{
  "dataset": "short made-up English sentences, spoken by a formant synthesiser in many voices",
  "time_shift_ms": 50,
  "spec_augment": true,
  "output_stride": 4,
  "norm": "groupnorm",
  "depths": [1, 1, 2, 1],
  "stem": "single",
  "rnn_layers": 5,
  "epochs": 2.4,
  "decay_fraction": 0.3,
  "warmup_steps": 60
}
Rows from block 6, named by matrix and row number. Each number is 500 + 50 x the weight over the matrix's rms, rounded and kept within 0 to 999. All counts start at 0. Numbers have three digits each.
# weight_ih_l0: GRU input weights (gates r, z, n stacked) (model.rnn.1.rnn.weight_ih_l0, 768x512), inputs 301-343
weight_ih_l0.463:515536482581506477515437544534466516523490472488455474439535530516525490449543456432548488402451483532520540532455527471512508529
weight_ih_l0.464:364557613514441495418552517500386489589568509517428569419450482502466524515544407510470479481467415556535476471569611562516461501
weight_ih_l0.465:467518539446426560463488524408470430422581528426492465553489433519548540451461496542459474444488466516599416447467565526604525507
weight_ih_l0.466:465483498483445526525493557445475519547524432433551517435481468566476538498522501434567493596393540405557545499582656513482525443
weight_ih_l0.467:510474429562481524439426580500483451431504424487419576473491397472386647492567529523571495472562467592421537516469587483559468414
weight_ih_l0.468:522523573416526483499481478432461487579473558567612498464503482395604450569516444532575556509485542434592497512483508451487529567
weight_ih_l0.469:423520425507396422646504499526531555577441430467501443450520577510529497570523520508434559461463552472564497488535511495455555505
weight_ih_l0.470:435497540509487501395559467438505397423613418396510520530546317478438548494585556514531342374519508533454421546444556620566597554
weight_ih_l0.471:492481492516471387520502539494479546398443459520525648466470569433440558533560450530477538542573514540448483522540520496517597547
weight_ih_l0.472:503608602549509535479487560408580491501567542545387482569500505494533430511504454570471473508441446568628455462473524521559487516
weight_ih_l0.473:415553552558523543430599515372512389500475443514506468544552508437487510555539546467540403483486583508481441507546542413472615554
weight_ih_l0.474:432506538448513525454510565528450512459512499486491583450489507452524494606519519438493469515563527627313451583494559448585524516
weight_ih_l0.475:480545476540487502515395493572351541405446503520487549452522410495502571470441603549502556484470507524408521493481583546559459471
weight_ih_l0.476:464496580651481495592544471495507453449445430601530541484534473550482529599503519416467507488456487605554505476487501560484501501
weight_ih_l0.477:467463621530393587561484413463374408493498456414482537506508398455535494549529524496435460415623629405578456631504623548498566463
weight_ih_l0.478:480441599476476603434452550535442493516584535484582530471556537593529494536480425468382423365415530525414548591545606604515472502
weight_ih_l0.479:493542594502369481571456470468436495626444473532440466484512523434431500626462463469461436506481413552458438500425560646517474568
weight_ih_l0.480:488502439523435512554452535537565575531513577424499583528487509605543455519484514485588514513429454511583473506439513444466524460
weight_ih_l0.481:588581517518551493559451543506572524484502586496496561573428480401482501435553478554563527556504450552428465515501552492486482508
weight_ih_l0.482:483483481466501561460518454506429451538536569327448507528454465426499527445448554423513519510524461568524490506516605513508481600
weight_ih_l0.483:458518412545467574441485537486465471451477508471476376551435443651474519546461474563544540478554489441481515507448467457518573530
weight_ih_l0.484:428521511516463515507482532486425448557480429526502438522565367533534476487504535452494494532524511451490399507475605460566548482
weight_ih_l0.485:485508465603492561464508514462546445471494511526524491514503538477510487544474471471443519486555478463443475427482488526436567514
weight_ih_l0.486:459465476518448480417386558435550481505569596525553600552538503546530524447483486542562519633406537570501493509485586443545474569
weight_ih_l0.487:519575574580467457516548524439476471467485507557467598527460440591504560409494454553398546475486491615471465513383517492508495476
weight_ih_l0.488:529508369455524502520524536516419467512499485505557431462386518445412517455586438498582507490509437373574460527458579400465494527
weight_ih_l0.489:462481541455484519460474615457556387514547553481512542511532586489532531618534458529443459401514550515608443535456516527482444527
weight_ih_l0.490:336482479391399506492505500428513415492508455503574452444514478475518509557423516477462444485410501498497449408539562496530552589
weight_ih_l0.491:521518487537482526515571547457528414397588561419469508577584503520481465422566568510553464347615599437488416611401621501490572390
weight_ih_l0.492:506644556484527475512478474448446423537511501474414347480581520498556559638475520473524548512437509520528472520380488581521492487
weight_ih_l0.493:479518434583590574477579570608449471496489479492489567437522415532492472591531414479590591529516502517452495516545585514452552564
weight_ih_l0.494:438463526535494509518475489386543485539521446472604467596549525448599474581435526559538398488464449476492405509482699479576562399
weight_ih_l0.495:597509415491398551453393463521509579543560554572549551543515549510528429467445513543477485477493460592533457453450470474513409408
weight_ih_l0.496:541537505574482504431534607548464531497537369555457574486473368460303595520458480513480460508602466472435525594558580468522530399
weight_ih_l0.497:454432490470487576431520545525476542452419627472495559496416520522446572464509490495582502439491511539432549490583550342617481482
weight_ih_l0.498:450527507522546449402531468492615590486483516546505520437448644502513474536497460481457521430459520525449503444540510474465461492
weight_ih_l0.499:551524582532485529558483517596396617516515459449496464482466457551485539524473459520596527570441530485436480560561565569485492483
weight_ih_l0.500:490459456487514518486508454492503536503510485495491439464547493578481503568419473520513518422490534498555446500527515396428616521
weight_ih_l0.501:527492459450522505454475480484435532484498436458549578502435480601489517579533516540556559566531585521610555531471650425561461498
weight_ih_l0.502:510484510556471526573508432465364408472451547478494513546483377405487456509516491535515578525469533455492468552450499523464500409
weight_ih_l0.503:543485511567493471509520564602487530476541489478453531369497431508502544554561479495626528494456531542528554560514549597509415395
weight_ih_l0.504:401457478447414535448497519470558595469550506492492537440481494493461525535479517480467513562438534495502416471479543552497467473
weight_ih_l0.505:377559619585482433466464550511417447515490459521477443510524480486459495546484490476449409470421494552435493490455523572544501528
weight_ih_l0.506:436483421427450452408480512424501497600554445522434381474427477629574439493509590525441418477506338569440528476440516443515516460
weight_ih_l0.507:439562574580467585447470667531477570515496556513404496443489443604551513577475520522597504544467453524531518513636565524452481475
weight_ih_l0.508:473463474467498493485511522461479531512514393404632524496551555503490552555468464575476364455503458497523364510466562484467536493
weight_ih_l0.509:524477525611506554510476519575468446456481595547371593513515510481471542464406568403484500353548447609458491421456547517488418486
weight_ih_l0.510:401515486613472441465430488569475547509544468468486585392469629609531596482551486527666519542532535520518504494551521485510402495
weight_ih_l0.511:552536527460557597442583519522478513497534563413518455494534507487469444502466498586486494560492443536525456454563594467441548537
weight_ih_l0.512:482450533549514492491530457449476511467504451479531532488557420464561428602540512413513445478533518526529491505469503512556488454
weight_ih_l0.513:482449491592525520516475518520494482530518567486412521510544529461507471466480497490550546522484505563575461541466507464443486554
weight_ih_l0.514:508457499573489532498544523471528450533474459483489468491459424590457556444509554463473508497458477565447537454470483497449486498
weight_ih_l0.515:523483545386486463520449428488453523554542535467520466510500544451453538562519544541500543513449517530458497430524486542541499448
weight_ih_l0.516:459486500413444481478486422487503508559405442479446525529460467531518431517424553460427487434502515460539552492476453509525542544
weight_ih_l0.517:533474485505469516485449451497571490472531544463561563573523543512505553545492538566488504476522603484459513475438491461528421541
weight_ih_l0.518:558485510490485496508500553553503540491521485564516445446548539475532510451418513525461458560518505488462492517490498512521473488
weight_ih_l0.519:458471486533546474478512521502484541529516432557481582538545500420495547547567496512457566550478512522401494497546450442517526472
weight_ih_l0.520:530449520498507524509516482474512505543492535455473492463518497524527450560537482501431520572464477505466545536571528467550484488
weight_ih_l0.521:513569480515443470468505539473538564486476520485544451538557529394462476467560488566515484492527491434509468486579512480473487520
weight_ih_l0.522:541561503418467515507525490487491451544500427502575465499456525522542426455532499518501550444538478527527460564466424523509541508
weight_ih_l0.523:488536497497515481542578513446547523535459410520496431447445436543492543495489519436491464467538426491464521536495501506521515445
weight_ih_l0.524:473514516500439523451485486423543449460523475514517494562539454465539541492523532576494520449511517546469518521490498476557517486
weight_ih_l0.525:479406554485478599510486510560452508561486595436556497510526476497520504470477539525493547496483479512525456502431557550449455474
weight_ih_l0.526:506585479527463483423598580510509465515508538499472429570527537480430458498559553528537483534528467436533492484571488501511474458
weight_ih_l0.527:563565536553494505527477444480505475493481552500433511517490587493529494562471515524450558594521528524512494551521513541517452488
weight_ih_l0.528:465561461518471458498476495424425526478515534513438492511586424507518464501455474407493458497539533525498486454478523469490533428
weight_ih_l0.529:485445475531504448520483483512536415535516559488472494513484486529476576472499505475557525577516527483528485521452507451455572482
weight_ih_l0.530:483503435490541505529519553506450529450439501551488505517502566496562409467495590483482476491496530456487505516523467543513505484
weight_ih_l0.531:542475517501490478477517535523523564552523533552535485459451590509496560443473507566528472506549478501560579510509533541533455517
weight_ih_l0.532:473541460488508509472528516537528444517485450482443501473466482506478518462525495536500489478513453523552445517525506455501558458
weight_ih_l0.533:560490554584495434469462463557449495420533522543492595498502556495536438471552494502514449495532444523557491482504467514464509468
weight_ih_l0.534:519471492519512425505555428463425510476521476445549567492475569429472463452459533495438473497520448446468577536533509483467507545
weight_ih_l0.535:487515505492520511535512447551509485539482487490531483505486538424550524537501460541560534486521522520521478460515510483499464482
weight_ih_l0.536:525507484509578513529521490600495499459486518505431518454477534486492490518575452537506523505520570543478559515525516531429479528
weight_ih_l0.537:495545512539461563564523469479531458475480462522486471591515502494527570542446498511464526515453431563528455464511442448550518485
weight_ih_l0.538:522497486557472552510426513451524546422530539507550459434453463463459529481485528502540522464514501476480535522495502471474561480
weight_ih_l0.539:505522476541507478525598514500461498586416438533549430470456472437427517503559495471545519530533476447614526541533545541450523456
weight_ih_l0.540:459438499455526510526533486448450420549426401481500427427528469474436589514528438447487473460533614476467448475511510498544566461
weight_ih_l0.541:431502504575490489493513510506505505500551470539517555462486477456479568463470454504473453579497456513500526490531509508425413519
weight_ih_l0.542:502520440588427502514487436522451544455438474531392494549505485513463451458504488517510504474547453486478558515437449519462461515
weight_ih_l0.543:508398544538501511529480480525488463474515544474426497477474524481454512543430478504526490496457523499535505501462550508503477508
weight_ih_l0.544:453508555478461521415488551529477539469478514511403480446499437453496575517472545484559501525470431559481492455518483501561500446
weight_ih_l0.545:533508475545514486533464503527392482427479487490506553487492525488485416497461470481529520475522537534541538536505536466517515590
weight_ih_l0.546:550435488473585428482469483539496581484579501512573528499511456417468479508541442502490536511493522511511470524508536485508560490
weight_ih_l0.547:514549478533515519455512505536509485476520452512518488569421482530445530550425457511492548511512540489463537523525448512523514460
weight_ih_l0.548:506449518435504505535465479506465569475484541513553558525448495465495514456510531498463477466537506500413509535442509424497481523
weight_ih_l0.549:545461498486497491473504463550551520544533524485511449520478494467516500516497451515516516517490537546531471507531518447549494471
weight_ih_l0.550:473547517414474581455494474450513449545583532457521536493556533490529487541446490559513465542486562479472519449521519473518469484
weight_ih_l0.551:551555494552481453545459502545449448583421537522460444570531464533438520483480503522446517463536470492484482488481522503537553537
weight_ih_l0.552:508541559445518508424507510528511549466544514430553551446476539520508448616470452503475476525498512512464514526474482486525432496
weight_ih_l0.553:459497456463534457525501482499511493575518542435571442424570486537456491488483515444492470550541463497558469471453530485451473499
weight_ih_l0.554:502492503531558516507475533431478526534458474453496539520492526491562521517486490480505499518462520559442467553596498475524586546
weight_ih_l0.555:561506521486487533486495472466513493531452453518452498495489564512552465570447488529545421493513522431501473445517509502555441480
weight_ih_l0.556:499554531515520430445536526485494557506554526558462509505507466449558473460507507553514451468455454576496558527511514562481390497
weight_ih_l0.557:450512428444515481496465561517562498540476460487515491504425442474453565437498534474470505556518510431477540549493485477546500432
weight_ih_l0.558:518466500562466453518534472540471444504422510501439470494459506569508462524537490413522526527484552491556481521474501517484545523
weight_ih_l0.559:451470462525517490512528504492519510529502518583559463515557424493522541553475484437422445541512511554426516468507488519498441476
weight_ih_l0.560:495501510559501509542531514534473493458468475502420588540472539461473495461503519479491459460503513531488525553501484511470458471
weight_ih_l0.561:520501519469506496460502464468493457586534590491521424481465553540475529523462457454491437513529445511502437484476472449526526462
weight_ih_l0.562:489425471529490455566529496472485410488470454497478533502430428491545443442513558449464420506542509437513493514538446446441545435
weight_ih_l0.563:533445527500493497530532531506440503450508459551484581546556454426471469490458455494455516474520574526526510518521502433438575449
weight_ih_l0.564:515503479514525549540513554512471492446535583513482544469488499566521544489541458511539486502466589439561477505524532447513507402
weight_ih_l0.565:543507426551453545556531478478559481515489540475505511545467589554517440472512523512518453495527510413620502470473496411489546462
weight_ih_l0.566:489496509497511463547531523468513555548495467554538547506494500508512505549506559496510466489530492483464495477481522436522490487
weight_ih_l0.567:466496518486510471544507507465522489433528446499593522546499498521498543568511475519493494512547559507538467534491485504503453554
weight_ih_l0.568:455487511480480426515477465495467536480495482470534505421472557512516581534492461515499503461472508520457510495516530474465473585
weight_ih_l0.569:542567456492532423473467494416465519552551525450512487462477520527542540535513491514509486497503496526541540456520486468540564462
weight_ih_l0.570:520441549545536466496542427556509517478493562517416567433474531534484560565449543437518475520481450539523501461489511458462450442
weight_ih_l0.571:494455487526613570525575473536524449477574488459489421479531568474472499504529535492515572600486554463566539526505466527467431550
weight_ih_l0.572:517518552528560491517498562555496508457516593500471533470511543506491543510538530489520573546565538533518572498446528502462456540
weight_ih_l0.573:529504442427545480517521555496530494477499505524515487417452497504416578431455518512452476490469456501463543494517514500476498553
weight_ih_l0.574:460480559426545512470493550509505574523532474484558551484494456429528525453543502506553539494493555465510532453560478472537423596
weight_ih_l0.575:513507544529526446519513613464534526488532562527418566511514454535471524447477523456526562496461497540419564508507432576489460485
weight_ih_l0.576:543482508449482556520520530459506514493489429456553412515455419492500499563537496531528499487513468449554475549500517453459492490
weight_ih_l0.577:509457474523491468539497437468462525521463556507389403443535547516467507495481516442477444470506448507489526497473565531517475507
weight_ih_l0.578:497588468468376475442546568455473456449510442445510509526487456549473482565520587496508484442497520524504437532446542528513469490
weight_ih_l0.579:464471458465560506488489460446539471598466559508446417457522531523450533482511472566533423509456489528541467427475480523478516503
weight_ih_l0.580:481477557451498452512491455474450450538513497515507536492509452387500386528472510487434542459474487500483493514523516498489519540
weight_ih_l0.581:505443501535551477493529440542485526549551510526508520435511527544466479489557470480554552461519538526517479451472478505490511441
weight_ih_l0.582:509471528494588433531450503502465550503487545505570440544507522504460431405548437511540587533524541540566534531493531439459448574
weight_ih_l0.583:493488463442519500549440540434529494527479532576572497448473478554519509505447462539489534477507491502478484473455454492563429510
weight_ih_l0.584:549515414505458427584456469488470576517508494505498470563521483487445420555450534448453448466473478474563466493420449477516461432
weight_ih_l0.585:541555500573453455551473441471477575465508398484472525484460538459540507590502427496461506476511558528486468496507519569466490437
weight_ih_l0.586:500516537538559530442498544531477568525529533555495521518443554486477440552463478459539503565541424490510522506510454516513522525
weight_ih_l0.587:424429448536544425461491509479527514515484477579516489430525459539445509488562497540522455492470572465534477534513565475523499502
weight_ih_l0.588:505495477500492490431548473492498503498525547472465448507547481433499555482444523479520439554517444457463492519545436532516533478
weight_ih_l0.589:541442470519477498496480541490492541536510494480457451479529542468500529393538510488516438441552516497561489517443496548545438427
weight_ih_l0.590:559535453511482462554552484480452501529433422522454494510523501512512489373503538519437406399508398498465493486495480441554467513
weight_ih_l0.591:454425569548479470533415552471507495494459526504441487481534480521564513502463553466550485534483457551443472492536544506531444534
weight_ih_l0.592:475569592459478541523505549580428519430490509493422504504475483462499499504467471492442455483560506546510533533532545576540527493
weight_ih_l0.593:487509507513508470459418548483496505531540523478511451407422542528491568452498481518475548504512495480467543419498530546507448438
weight_ih_l0.594:534460471540565523562509484574512558534546502478478501397503556491520540577475442523469521518507598571399574429524493482490539506
weight_ih_l0.595:490525486553538538530545526527548546538572521485551536481567478483496500509548490467536540537517609502528455536459475486512547459
weight_ih_l0.596:463516489480496507437438508471493545467579527513539536448486523473519543471454517571440509479477579582453561494500470469547464541
weight_ih_l0.597:500544568471477505511517499504518505505511458447547462497474455547513551502539556549524462495482580494526491467583521535492469474
weight_ih_l0.598:475521499492520453513477436522499555489535462554547561510478532473471573565459481526479577462557558528447534533484487514449514496
weight_ih_l0.599:484510514528479515561478554522474524483453532464458469487484554483511492549544509550430509521525458475464537563501490465515548504
weight_ih_l0.600:463498522530520533447501525469554521450459556537399426592505495562504463430534508518457509442447542546477468482484494563508487501
weight_ih_l0.601:545517519451473560497559527459512526478506544475514473545557491526481447501556541558502495525449552507520446505497563524492536539
weight_ih_l0.602:561455479452516496481514515492514520584537506509536442424510504523531490557529512547492542559518527443484494467523501445459519572
weight_ih_l0.603:507527596489438492509461467503488512482550508462526484466511442413463589544522478480474553460448547499519485490538480490513512498
weight_ih_l0.604:472501510504542471514497457471512457558474430484420447438513454545538508502515579526559486497481456481514509502456474463461510464
weight_ih_l0.605:528378424536531541509445525537513475476531535535568586483468560532516494455511545464475503505504638507529557452530506455461487475
weight_ih_l0.606:513563573512544581518540524486530454489529593485480438565527434545491490367525500518453448493507489460533466486520500553489518500
weight_ih_l0.607:518593499515473487509537550471517502541460532451455434544489519498509510488475440493535477547511530567500508476522530479517486521
weight_ih_l0.608:463506510518509534470542515408478416475463506502446476511507495574586528534553535486543465554426533571444512475483489452560485479
weight_ih_l0.609:533477424535477509428520497525521544461528477440569470506503409546476430519454518513503500571524542462516486471537510539510535553
weight_ih_l0.610:532527492403493519492503512477595540504521535542521446562497496554447478510495454532441485450493537575457553463500463499538405534
weight_ih_l0.611:492496520470517452491446505569536545509503588487567484444522584519519454461582486563484499569531533503531451519532497453522543494
weight_ih_l0.612:527431556536572461542477487487477560527497602516495498475451476480488458541541491438550541524493511539508561483547502557499525464
weight_ih_l0.613:520575438534475481454428560505489545497533508602478497513507469451477394441498457507520505482536404492412507487497452498510507479
weight_ih_l0.614:500551506514498448530521508513528455462523476473550501463479508504425511496454561440450466565533451492545463550468505575481510502
weight_ih_l0.615:510513447460530498485562494473482488521499455457556451482459537569470455477472520522541458435519543538529533476560517480484499531
weight_ih_l0.616:486478552592482458463448453506475496482489401576504462506512587518500466560493373522533446434520418422502529448519507516471417461
weight_ih_l0.617:539463437516508527488407521525484531470562510531526444486538485471546468411468452543477497556489575469474583465462555476452498508
weight_ih_l0.618:541557536441478547539483539507460506516477556501498519536462409425503479496411519477493510435544466582455511502538465523527565532
weight_ih_l0.619:471561495497416579481497500485487547477511426501544453532465472478474428526479430498466463462501485512474448564505478430523572533
weight_ih_l0.620:480528514429531440472470448447472451481471452496529537443552554452476528488457472530450465490565533573457522457529513485503462530
weight_ih_l0.621:489578485529446452450516572525478531427460568477427570514503408533509518455463585485458450455491443481452525522518445547547433502
weight_ih_l0.622:473526547515545500488484544493504510456548461528532533458500566551450526485518445487543535547485529484481487526538515503464510469
weight_ih_l0.623:545541459452482548482442490523527500497507457496473467507494493465535502475463534475533451412453504483500506456417535474475503408
weight_ih_l0.624:524561517521516462538522433515470518519495520515460494513483473470550509575416530510515491465476470494540446518437483516536474424
weight_ih_l0.625:529473536480540501564462499515483487557451398488476572468529580467484530477497530483503560539533444509495473524464497479509468440
weight_ih_l0.626:444519467531494427548555511525558550536490531568507478427529510477526598503548498509520470534509506502458458532539476550470484491
weight_ih_l0.627:490515576473516518500486503489481538415504553481402538484418479568496470470490568436522479450540473565527516448558469425561471471
weight_ih_l0.628:500464442497446374528512525516464573505380465552569477533519566474518486441493551452528460506528460567535543504527557468485469551
weight_ih_l0.629:501556475535501547543555513469514479519519544460502488494457539550534563378551525590468456517549515456590489497445563452504519476
weight_ih_l0.630:514517564509493545465583526494466468506491515480534559582544493447521421446569581556513444497537435479538500443536507519508458534
weight_ih_l0.631:474525507469465509533446510512503547480537495465556464547502558480555459526515542548557446515488521434526478509543464513551537552
weight_ih_l0.632:464482548547466545402523449530558553500473475550495443479483535462479503506487512475484532485533364480464465540440494539508588547
weight_ih_l0.633:541549488537489510494497495501528555513525480489484535482508500539487514443512415520542528470528505546531504534495519535461475473
weight_ih_l0.634:452412509484578542453476502521524519514563470418554477480498452535546490436511493458451500531470456455557524488549547520487467526
weight_ih_l0.635:478431569476450485449507540519488461502521456558568473487508497448505488532529552501484518424496548474534464537535546459520443582
weight_ih_l0.636:491474464559446420452469543493526530448458494591469552572502609548455463482487513539478523476482516514544495479401474499521511472
weight_ih_l0.637:516550470521429421530503528556462526526446486523447550500482423493500411469533527479469493510556506446475575462466489657525495470
weight_ih_l0.638:543483489526560556358461573510533522450514588492557483506459562424479508462490516506539490521503478463505542461467497469530435481
weight_ih_l0.639:470495423545445446457491420532537451464483419580537482473491551532469586516479548461478503541545521484465483480488531501512542504
weight_ih_l0.640:502503421477567549418456504498548491491476538547476445488505473508484492486521453546491452490452373578471534429526503456521510536
weight_ih_l0.641:500518526532459429558443472475437488464452437488542516496517451504511530510496500487508491517481502458530456500539585493519474440
weight_ih_l0.642:508472522482492486549484450527540533530532613489440524459449476539492480606440505488466516535544459564368507504479456522457469433
weight_ih_l0.643:512462480550528484438497497551468531485532522497508521499475475576483473566564490509514489521550482477602512535590460481450488450
weight_ih_l0.644:521495508503509445521459512493487557586531521536491525562463589499560518437477468463496512568547375539525509489471512519465551546
weight_ih_l0.645:532549538533457527531473470549443488447560480533469549461458510538408495475524507442469534539514517441552540580513471515523510449
weight_ih_l0.646:506439550502503503529461498472549463466548475487441496444422469487505537539432492496452492475486529511505561450527482499549489497
weight_ih_l0.647:461437449512503462512474418570520521449455470502503505499566401465511488509447456489471519605537489528520531518518533535529509560
weight_ih_l0.648:517476534411455467512552449511472500515525532554504534579483492418487551521515506548422510515476497486531461493455467522467445523
weight_ih_l0.649:497533496472546507519448512492525454536543533487454414467493516543497563594491523503516507583487436576442444486492495485448420518
weight_ih_l0.650:507515503542540465537574462537488520476519500495457494480541435535474536552460432515556502543529555457462444497491473542489474465
weight_ih_l0.651:527400528495450522528490490549453538549477494537583458442477561501555490529491486520494609524557539457545478513484522452450639481
weight_ih_l0.652:456445526517485526502554526546533475517483481496559511501523546429514492492544497478458531507515520481500445546546505519465485566
weight_ih_l0.653:523490435529448423566525481437483447505465516533487482475520482528510518510505542489542519446433448484521438492476528555472537510
weight_ih_l0.654:503524448559560467522530478536527564537488482452512467521498528470475526424551445507554456525492442491451519503529466495464507454
weight_ih_l0.655:467514508499460455478482520537445461448456552494480592449505512440475477443534550488524488441558573459440553528512490484518466476
weight_ih_l0.656:480623514432450484522474575529493539474527472516439494534493611534541445471462466547540452518511500464501595488501507475479469523
weight_ih_l0.657:518538491542487515469507536495475531442512536452437561472482558497509394483513559460487447489473476456458473521486515543419446472
weight_ih_l0.658:549523526486450524482545496436557534478429509477410492561452518527448440431530545460495513452462441497534428521514490457518499522
weight_ih_l0.659:494500505446479451467475504525507524459591483451536505436504524518465533514560492496556506459475448569508487478513487492475416562
weight_ih_l0.660:516511506553578477452469501494469530506483487500518473486563448547566488547506492517491485444490501494484440429492440514539473561
weight_ih_l0.661:547450532506512517535465482495558499525534512498496418485548461483410473537528484545451542536531514439553430503491495446439510517
weight_ih_l0.662:533560462507442475522473440443525485510445411462487543492460554505452479530461553492468542580436461502467550485530506484498502472
weight_ih_l0.663:534518485534481458474538475467549459473512523550534536516476593517526534544483465483492528529535615512572526464474475448530503523
weight_ih_l0.664:493497584511486503493532525517527495461504542548427533476534519421509604527498461455543501477521510543467488466464478524538457464
weight_ih_l0.665:480531527585530452531476478459532528517507500493533517467465519569472414493569531480493448543504435538487449481484502555551492454
weight_ih_l0.666:497462526435513476521513504468520478509486446555502474536487458496518508515567442533450541546492516496449471571499497458525499556
weight_ih_l0.667:435448529500467530498536561558522437492516462418526493463470430442522469528509494511450545479509501497569505581508539462445473507
weight_ih_l0.668:477489511473576561469521483426504436497495566458421503544505501550521467461566536472563437508467543487504538493559432511552552552
weight_ih_l0.669:562473409483525554558532480491453512516542485513520496515471481535512432525517519535539534535526497493608433539535544492494527474
weight_ih_l0.670:533484481467490510514488523484433515519585479441551478530479557526549496492478493471473486546480529478557498524516552557527511467
weight_ih_l0.671:462413528551500523434441478472476474479518435497480466449518406472543499573459477513477445584524467531520492479557544462541512454
weight_ih_l0.672:539558492450519519524505471460433505550519477464488460497562524471480466516501485500521486584565458511542514542473472518506554525
weight_ih_l0.673:508443477528500467487523511602545430496464453563517493508493537459452491517505493480511487520566507463577568560568466445447523561
weight_ih_l0.674:548514541450520580478552537510450476492538470467520460545531529443506514470482421453495491474542549425620467519527553565521519555
weight_ih_l0.675:507421523441482577543439522495504497467581542429597559489544495430485502539440495513458529505543570535513463465567487521522487533
weight_ih_l0.676:525509481538442521515547493463492487514541451521445552600493513526529516489504466511495490500503548505467487502504436503491531524
weight_ih_l0.677:450490441520489483475482559478477490518418489514481429509463433497493489489495537485468499470464461464543447555503518506479504459
weight_ih_l0.678:440535543454529475459505494521540468458537444494588548526505548498506570543478504543491486489493480544382522553526512499447474517
weight_ih_l0.679:495516547533537433501429518540454534441538469518460451455542485467515572584624542545505500556497508479513540521525427499480542542
weight_ih_l0.680:459513429526517556433541520511481474524545549506494428497525549454541505523496479527494525471556551445479460486477447511489573453
weight_ih_l0.681:478500478525541498523438511485517526532504524496482427523520466570485502455543506487511454435501467437468427474453459486482569454
weight_ih_l0.682:540466529482551519446492546449482470489522471506508479521464466489493509454471502526532426471537555499472570482492524601496506492
weight_ih_l0.683:481566517525481408501472422499545550528500440560526599497513573429456515537458487430434488479545551507494518490484521547482439435
weight_ih_l0.684:511418452479466512533492433468481563500574503546437539449440420514539430476431453490501511502511543537563546485525477441558460502
weight_ih_l0.685:497511481514475526491566470541506513518544474520508502479497505536539464481462471544465480479534476522491472547514494494479476466
weight_ih_l0.686:516516490393490482593474482531522538492561555442579480549474475542509520492540477473480530522508471538574510499490439455514425471
weight_ih_l0.687:492472482487474477498502493532534470533494439542536448571493485544526418444572526545503488525499514427468443501448458468479552514
weight_ih_l0.688:456494456433430539482558515533496513514514564473442531516535494492436553462487521495491520414452403556509502438542484576482471578
weight_ih_l0.689:544536481512526522537550485461439428458396454482464510560511553531491527528464508539489484456485468502556432506448511537510489535
weight_ih_l0.690:491485537535579546506544563458577540543496473538526443504434558555469386414493559502521479519452484513525478517533572524523483594
weight_ih_l0.691:477466472608454476475511486499543513485479515491450434489466556527567507529528547512575473483429505514499426492543452476533515481
weight_ih_l0.692:544502544502428545501493483518466463496433536485504523499524574487510492468459541492460502437494556521548469506493471523462462513
weight_ih_l0.693:541555448451508445419524542507528468446528584479467493557536546477474522473504507538516485579511529526514552474534531479481485536
weight_ih_l0.694:509515466540450422542507520445499424452479477500473481515461483523472561490483502537467495535442487495506518462461509499520466481
weight_ih_l0.695:466538495532494470483519516483509548448555576510469584488508442458570440535525456541507465428494555506503536550515536511507503438
weight_ih_l0.696:541485511451587515512554516452463483551506527479502317498423557526530477447486483494499442489529441446564501526462528495476491527
weight_ih_l0.697:479546552470452486471494526451528491495528534574486561498448532492496503483454515508489460492482496404550565466538520488494497481
weight_ih_l0.698:545546513572608494586530496452514500485526533501494425531493451581543449528512526487518478522566437449506538470518464488411616480
weight_ih_l0.699:439506437481483477549545540559495528532511457505544480469468509497491481517526470458498503522529504442494497502524477466481583460
weight_ih_l0.700:481521471517492494478527488471422464564492483491562566440454450440446401450463511447522517423539430534517552527499539479510513515
weight_ih_l0.701:506548436474495447471493549421592501519476499537543449529494533521519471457555483527419470477435517535421521463437499495560507474
weight_ih_l0.702:453483535549460489533429491473450549461446543461538499472514551451528428461553555483483540544463454552528526492449455432527502529
weight_ih_l0.703:494489512522545534527463499525528528439500500535535588485524496555558483555479463452487429485501482507475506512607467529517489476
weight_ih_l0.704:488478437477481505528465472523483582470534527559507445486497478540500491411539484487483527510533457545488496527500509486514520480
weight_ih_l0.705:479500462507446478418518466452472456498462494538483462575480532532506554462575608528480486480522445486482460528521462489482475498
weight_ih_l0.706:483479569554531458533482482525463502447543414510502588524521518477477577469549452507503547500492572471476485512545509488449546464
weight_ih_l0.707:526434477454502520477452551506549499556475459362445576528466544557546507375496555543505459524498522494499504509523523453535484526
weight_ih_l0.708:492482563566567520480478478563514475474484532441503569466443512477474610479443528526553615483474534490468574521477454497441463480
weight_ih_l0.709:457483524462520490510524472485486487523460473478468414556540502522578577494495534489548485563501432513473480479448576502552520471
weight_ih_l0.710:507421548506555458457540531473539570474510456504510548472475444502528525602417493523563448506514451538530464478508531479495457487
weight_ih_l0.711:519492573432578542537501434544531480467528509592548464548483490456494534476477507516452572543528599522557553460468416525528496564
weight_ih_l0.712:451490524481447503512505555509544471430490461533469575482552467419466527581458402468514534532509515536482539543522516474565532587
weight_ih_l0.713:468497562410511474461464574528568451560449485480556517499459425490482481444478503430511524551537500489455564519424482440455478527
weight_ih_l0.714:492441485464517478542531538516494497557513599450470520509455445513503562470476497453452503492527435464505464541427487519456491472
weight_ih_l0.715:516525580510477511538506486506548517489534537431577494518527470449482512440511483544460513548462461454522482521566494529544499497
weight_ih_l0.716:516477474534436487491554510476452503502469493525469490561430507475483566432400546435481470443478423568434466512466513532457464418
weight_ih_l0.717:518546527520423538449460551490442532468470561453457477492474516543450454512480512489578461485537512434494517541442527618424472504
weight_ih_l0.718:539546525467544491478472444507521507510505534475470514536548547490518503557424467505536481502491561509484496510477483497497516543
weight_ih_l0.719:475507503547538490512519533444542503524532486479493461480423491432491493540519541501529521531461463476535530564553547433493594565
weight_ih_l0.720:507431472525458504463532506531514466503558473508502563532471507492481550452486510512532444514513466504492450550483493500494590487
weight_ih_l0.721:473567532529491475462525490513433447502493582500448457462531482493452538499549467454488462467537482475542481526477486532479501451
weight_ih_l0.722:468449470459540581498536459456453471539519532428501445568554518576591492475509495494535505572522491549570432472467537510486496555
weight_ih_l0.723:525512567549513430474485471420509442478527416524499530545567607489558576453523537452471449447524451474521418472496504505555518512
weight_ih_l0.724:456450426525488530537460521444578496506548456524554466464446565547463467454467523505493478538495520485583451487504522493534544461
weight_ih_l0.725:489510477464524459545489535513552472515519462562521495497524556491423491515500549500445485538537576506526556449545448508528468512
weight_ih_l0.726:536499572471520478436505472522495504540571509508545504448501468478483352477462420511501500560555462505532483489520501576479506498
weight_ih_l0.727:492470576473484482521518473494508555477510522422491534531467489532524503438535493490538522525448576492453521561512521429488615451
weight_ih_l0.728:508452469402504583439543568481447469549473492513508480452492483471498477478483546519500490454544513452454499505498530465474549514
weight_ih_l0.729:542577482461551570478457542499459499471501549516414597539481427508445517565523532472506554448505448540488531449482513605528420517
weight_ih_l0.730:503557534508497501499474522506487518575472418462510494491515555468542525600530501469562472515474451448494481493539482453547523486
weight_ih_l0.731:482598478501448465501498492420512453531471518527417547562466533544490440570493526526533535473458465490488483516452497471518559560
weight_ih_l0.732:537531481512475480485567484452409535476437440508453523554525424367442520430591572572488511461525412497461472489486484565479512419